From a checkpoint of a small model that predicts nearness at each pixel.
Model: 32-pixel images, activation leaky_relu.
Training: soap at rate 0.0014, 12300 steps, batches of 128.
Data: trained on small renderings of single solids in any pose, 395000 training examples, 4.0 epochs.
Rows from block 3, named by matrix and row number. Rows with one number belong to one channel. Each number is 200 + 40 x the weight over the matrix's rms, rounded and kept within 0 to 999. All counts start at 0.
# convs0: first 3x3 conv (model.mid.1.convs.0.weight, 128x128x3x3), inputs 0-3, a 3x3 kernel for each
# convs1: second 3x3 conv (model.mid.1.convs.1.weight, 128x128x3x3, transposed), outputs 0-3, a 3x3 kernel for each
convs0.2,153,176,196,181,218,186,190,213,235,151,241,164,221,161,257,243,194,259,199,200,184,199,206,207,217,257,251,179,199,194,152,174,123,217,191,197
convs1.2,223,148,278,196,158,202,162,221,186,202,211,166,168,211,186,232,151,179,132,186,197,229,195,165,207,144,243,153,177,198,204,99,237,223,177,210
convs0.3,219,235,144,222,218,197,214,232,215,200,165,226,123,134,374,195,198,273,197,173,144,208,272,159,185,200,196,149,243,290,262,237,219,187,257,166
convs1.3,200,178,240,140,172,264,205,171,211,211,215,300,194,317,195,191,149,237,136,169,181,235,146,186,216,208,152,162,239,185,144,238,198,165,209,295
convs0.4,182,261,184,172,161,259,207,186,221,247,205,222,269,114,241,237,253,188,205,204,200,212,207,193,199,222,210,235,171,236,193,192,207,181,215,159
convs1.4,240,235,236,185,261,282,185,163,186,211,165,215,92,257,213,165,174,288,182,123,246,239,251,234,135,169,207,175,220,174,133,224,228,281,230,176
convs0.5,167,191,145,171,180,163,143,201,190,169,176,242,164,198,215,170,186,157,221,154,231,188,149,213,145,188,140,211,250,234,206,177,118,225,158,198
convs1.5,192,239,167,146,237,144,168,118,191,158,196,229,190,203,172,192,224,247,215,188,207,163,224,229,232,223,170,157,241,155,201,216,129,194,214,196
convs0.6,211,219,223,138,229,194,169,177,185,107,149,225,179,198,193,162,157,206,199,216,208,190,126,211,264,160,196,202,255,172,172,156,188,183,114,202
convs1.6,205,170,217,215,154,217,182,167,243,167,161,151,170,198,135,191,195,207,188,182,169,179,207,133,210,185,143,150,221,217,229,182,229,251,228,174
convs0.7,222,193,189,265,180,167,270,244,194,144,215,232,236,228,257,219,184,211,224,153,153,162,190,235,180,208,223,197,184,216,188,188,178,185,216,168
convs1.7,185,190,198,211,246,162,205,153,198,210,248,208,219,197,161,189,166,238,220,214,196,175,205,229,256,188,207,230,220,167,191,233,216,242,192,207
convs0.8,206,164,235,174,196,200,170,204,209,257,213,197,220,175,150,284,150,191,162,230,204,181,169,238,179,216,237,263,194,217,167,192,201,170,167,237
convs1.8,207,191,247,201,210,250,175,238,254,239,204,140,256,211,167,200,211,204,198,194,180,228,165,182,285,168,191,144,229,208,167,175,262,204,143,239
convs0.9,285,273,178,238,200,290,279,276,254,199,206,166,149,187,140,199,226,198,263,224,234,164,144,209,240,271,191,214,244,233,180,137,200,146,198,233
convs1.9,236,227,204,160,181,189,205,166,231,226,238,227,212,189,166,229,187,132,135,139,247,134,185,217,106,203,279,218,186,249,164,174,211,204,203,248
convs0.10,158,194,206,195,158,167,271,250,243,126,226,271,225,234,169,242,214,130,214,176,241,211,195,253,182,209,199,211,182,216,237,192,186,241,224,279
convs1.10,210,176,184,203,190,134,182,194,273,217,234,178,207,184,172,175,205,226,257,229,215,195,148,228,176,239,288,267,190,158,143,317,175,207,289,172
convs0.11,176,220,227,160,197,130,260,264,247,193,175,216,188,201,184,141,130,139,190,174,145,208,236,141,206,237,171,182,188,198,168,197,174,178,210,159
convs1.11,292,198,231,227,248,145,209,222,238,239,226,226,222,113,262,200,162,176,223,257,207,272,170,202,198,195,192,195,193,190,168,212,242,211,251,187
convs0.12,214,211,159,151,152,193,239,200,200,189,254,242,202,250,230,299,250,120,209,208,194,218,228,187,122,292,226,236,235,170,253,134,145,201,222,185
convs1.12,207,198,273,172,209,254,155,175,196,206,180,93,194,138,178,128,163,172,162,220,203,218,141,138,174,185,181,171,178,235,168,188,279,140,232,151
convs0.13,193,182,83,207,222,125,167,175,190,328,215,187,192,246,236,183,185,224,204,280,210,230,241,188,187,223,227,189,236,149,180,193,215,171,138,254
convs1.13,238,158,207,201,180,228,219,141,153,178,184,263,189,105,244,208,202,180,200,172,167,204,199,192,172,162,238,168,218,239,199,252,143,136,210,176
convs0.14,203,173,157,218,133,190,240,72,151,175,227,164,186,287,179,186,185,206,218,174,146,172,240,157,124,189,162,197,238,218,217,233,213,182,177,147
convs1.14,151,216,170,237,172,141,185,203,230,237,221,225,223,151,145,216,196,183,217,195,247,206,143,138,184,82,160,156,275,199,211,104,221,157,208,190
convs0.15,197,271,230,159,131,181,192,216,215,293,243,170,237,181,161,233,132,197,215,196,198,243,266,185,171,217,201,209,151,235,169,188,200,174,271,139
convs1.15,151,221,181,219,170,207,146,199,144,179,169,205,247,229,201,224,199,122,160,186,225,215,149,192,278,219,162,144,227,278,213,176,198,203,276,275
convs0.16,205,195,218,144,208,211,200,169,152,183,129,146,218,156,117,254,227,205,214,163,187,192,181,154,230,176,231,248,236,142,229,187,224,199,190,272
convs1.16,239,229,195,203,230,191,190,190,233,215,211,175,239,255,207,194,261,210,201,210,193,212,163,162,159,246,198,166,224,172,162,150,226,219,224,238
convs0.17,169,171,196,246,199,179,232,201,204,131,149,142,122,153,159,170,235,278,192,234,200,208,239,240,188,182,199,218,233,267,158,200,170,220,209,195
convs1.17,138,125,159,174,189,104,210,240,216,164,169,226,149,246,211,218,203,220,229,240,216,162,194,223,193,224,210,245,192,178,285,214,213,220,296,228
convs0.18,170,193,209,217,224,173,135,230,215,192,214,178,262,219,179,208,179,193,155,223,166,196,170,147,179,196,148,176,267,176,224,233,196,155,200,236
convs1.18,187,225,244,199,219,227,240,173,163,199,234,226,178,263,199,218,202,206,238,193,240,215,208,254,181,201,236,212,199,141,163,189,175,187,214,250
convs0.19,266,205,136,217,255,184,221,240,157,161,193,246,223,155,220,241,151,154,283,229,198,179,214,208,182,236,201,151,146,199,199,148,197,204,166,242
convs1.19,224,216,228,181,248,207,223,172,253,208,167,241,210,193,215,218,202,199,242,170,204,117,140,200,168,126,201,233,223,164,265,154,171,240,166,151
convs0.20,190,205,210,191,194,246,137,240,156,245,131,177,227,195,204,153,226,173,165,242,220,146,250,170,110,160,202,216,203,212,209,179,209,207,221,162
convs1.20,202,198,240,171,248,246,133,178,208,173,128,162,134,180,286,220,274,188,211,186,231,149,214,179,124,157,239,145,159,161,216,210,162,200,152,171
convs0.21,150,181,162,232,253,158,230,189,187,243,178,249,242,227,135,201,211,199,209,224,230,217,201,276,190,173,291,273,54,188,134,183,101,218,206,168
convs1.21,161,143,239,209,187,139,181,164,208,277,212,219,224,164,230,182,240,198,188,283,278,183,246,190,148,157,152,174,148,203,151,166,194,168,192,148
convs0.22,169,195,228,221,184,219,158,188,198,166,183,218,191,184,219,266,157,140,250,261,196,238,209,193,264,224,164,190,163,212,246,150,216,280,145,174
convs1.22,250,204,244,159,198,194,201,241,201,178,222,242,214,290,263,240,257,196,229,242,255,192,231,227,193,229,217,216,168,184,182,165,238,262,134,227
convs0.23,177,209,208,239,205,216,200,255,168,173,192,208,125,175,170,146,254,225,233,206,139,230,158,186,234,286,194,201,267,275,183,257,226,277,141,185
convs1.23,238,179,218,130,172,166,147,122,212,257,224,203,164,210,204,141,199,201,230,172,267,204,239,212,164,185,137,232,186,173,159,239,187,125,149,197
convs0.24,164,200,281,105,143,198,119,252,162,171,120,145,306,151,182,236,235,214,221,223,162,214,176,204,182,143,237,176,238,202,284,234,180,176,200,257
convs1.24,170,134,184,221,202,249,140,134,190,213,224,180,185,190,92,226,243,178,189,197,244,163,178,215,281,211,248,148,216,182,171,217,223,188,159,214
convs0.25,143,152,214,163,203,210,163,183,213,193,198,216,186,228,126,123,162,138,206,230,276,203,232,199,187,204,227,253,199,174,168,190,166,151,183,161
convs1.25,224,133,171,205,111,196,187,163,244,215,170,173,218,142,222,204,192,225,185,234,197,266,200,195,144,191,140,166,216,262,189,222,240,114,249,170
convs0.26,172,174,271,215,181,207,87,210,187,117,193,148,240,170,190,181,195,226,166,164,179,178,211,260,191,247,187,283,203,183,179,233,197,157,144,202
convs1.26,257,205,220,272,179,196,221,255,246,159,212,234,220,256,171,264,165,206,271,215,277,211,177,194,209,246,170,189,205,243,249,254,235,212,172,200
convs0.27,109,208,291,150,266,202,176,231,180,283,250,260,264,178,219,158,164,226,146,172,231,151,203,210,133,209,231,194,286,220,156,205,203,179,191,116
convs1.27,208,188,181,240,154,167,215,251,291,181,192,200,272,230,173,263,184,202,172,275,220,202,243,230,129,226,134,244,236,182,225,164,217,206,246,245
convs0.28,169,244,273,136,201,247,164,202,289,218,131,181,257,228,180,269,145,181,193,253,219,152,219,183,102,223,172,187,230,227,236,170,308,195,149,219
convs1.28,217,220,168,187,190,202,220,201,267,102,221,101,160,265,119,242,277,206,132,191,163,205,260,221,174,257,236,250,177,253,261,166,268,224,86,172
convs0.29,171,162,186,200,167,220,151,130,198,227,229,187,203,152,208,175,142,224,197,237,195,187,170,186,178,151,233,209,143,187,157,210,184,122,197,165
convs1.29,171,244,210,142,161,174,135,260,149,193,199,157,231,223,221,203,224,210,174,199,233,234,176,151,232,168,184,185,185,236,247,257,180,194,234,168
convs0.30,158,217,203,133,201,198,216,163,242,167,262,238,168,208,181,229,197,171,178,170,174,208,184,192,150,133,251,146,220,304,117,203,221,176,265,287
convs1.30,194,251,170,229,147,116,169,245,230,256,152,193,172,156,196,200,175,264,139,259,156,244,131,255,211,210,165,145,162,58,143,248,229,150,226,247
convs0.31,173,186,180,215,219,151,147,188,210,244,154,219,189,144,151,227,166,199,221,220,282,256,181,173,320,179,247,171,185,140,170,182,241,220,199,187
convs1.31,157,197,183,159,142,179,162,172,150,146,251,203,207,199,288,176,202,233,288,265,169,254,286,285,205,273,240,207,261,218,221,183,220,239,224,171
convs0.32,195,173,205,221,244,241,164,211,215,214,185,133,173,254,205,122,180,206,245,252,203,210,257,184,198,187,208,213,108,140,138,88,135,259,291,140
convs1.32,206,179,198,172,146,157,187,179,188,172,249,225,217,146,134,172,125,133,213,235,164,175,190,177,228,214,189,244,124,226,193,193,295,187,324,279
convs0.33,228,177,170,245,231,174,302,285,186,237,190,245,232,189,189,170,203,172,246,200,176,234,237,207,195,221,229,200,189,167,268,102,179,246,137,169
convs1.33,220,201,136,215,223,63,198,212,225,223,159,100,228,207,178,227,171,213,241,230,256,183,188,245,251,212,180,202,186,142,143,197,197,232,201,172
convs0.34,178,230,190,162,180,157,189,196,174,186,172,267,251,233,170,210,157,207,197,239,260,187,163,232,202,214,226,219,262,176,203,149,207,199,111,313
convs1.34,229,216,138,178,221,161,211,165,177,206,222,169,178,212,160,192,203,234,226,237,210,178,189,228,197,199,253,118,159,136,225,173,251,226,205,147
convs0.35,206,202,211,283,221,197,280,257,204,183,172,190,208,239,165,236,161,243,207,204,201,171,160,236,193,196,169,179,201,201,192,246,201,227,181,222
convs1.35,210,196,165,231,181,72,205,150,146,143,228,182,164,198,160,163,215,160,210,224,122,167,217,169,260,196,121,205,153,152,170,141,125,210,167,133
convs0.36,161,138,213,141,187,200,248,210,251,160,203,204,202,258,243,303,227,234,173,165,139,230,193,227,184,182,196,198,183,165,215,206,227,220,210,225
convs1.36,210,222,239,216,196,213,186,200,275,207,151,169,192,122,211,203,159,140,211,198,232,233,207,244,203,206,232,209,216,244,171,184,262,138,196,217
convs0.37,232,141,174,251,236,203,233,175,182,210,219,181,142,191,203,212,182,212,217,202,188,255,216,212,191,182,237,216,195,246,200,186,215,156,204,199
convs1.37,218,231,147,254,233,223,238,344,286,210,194,145,209,190,216,218,223,228,177,158,172,190,231,252,179,225,261,245,200,218,222,195,205,138,183,150
convs0.38,285,230,220,178,155,266,227,267,219,147,119,211,222,267,217,174,197,143,201,228,197,167,211,207,160,213,317,207,202,182,241,254,137,161,166,199
convs1.38,263,232,265,152,254,253,265,217,183,253,190,221,220,173,130,205,208,191,190,190,203,183,193,135,206,207,239,143,220,181,180,200,215,191,220,171
convs0.39,180,141,205,147,147,208,214,116,205,215,133,114,231,149,163,148,186,210,267,294,207,221,270,231,178,218,177,296,125,117,209,171,187,134,174,224
convs1.39,174,220,206,235,238,223,208,251,181,247,182,193,214,216,176,183,144,219,140,307,161,153,150,236,233,218,153,250,250,213,189,227,200,257,229,114
convs0.40,173,185,154,188,226,195,183,168,151,166,218,278,168,205,190,165,160,155,264,212,212,165,161,128,160,208,168,218,215,165,202,203,136,219,231,205
convs1.40,204,186,214,217,239,237,186,246,279,196,193,166,183,227,189,75,264,185,177,156,215,196,179,156,188,188,138,215,223,185,141,201,205,164,196,162
convs0.41,189,253,175,200,239,164,186,154,212,203,129,161,161,163,136,166,231,191,256,199,164,231,229,169,252,233,172,176,130,145,223,189,151,134,263,248
convs1.41,180,130,169,215,219,193,182,271,262,151,141,174,138,207,198,174,132,188,173,183,194,178,243,320,223,215,266,162,191,245,148,158,191,170,206,232
convs0.42,246,175,165,274,251,211,211,210,183,144,158,245,188,273,188,253,189,69,265,179,185,190,172,240,158,160,113,219,181,170,163,231,185,188,247,186
convs1.42,160,247,178,183,247,184,214,240,146,259,190,235,173,194,213,219,162,264,199,286,194,200,176,207,138,138,222,199,237,209,140,195,166,197,161,255
convs0.43,134,216,207,141,221,150,111,206,180,262,167,84,181,152,191,171,240,189,225,215,214,237,275,194,228,196,201,270,146,88,239,240,202,252,146,149
convs1.43,176,140,169,145,191,176,169,158,192,203,218,265,215,179,222,215,263,201,204,207,162,243,131,272,260,235,230,257,274,197,254,226,180,170,109,104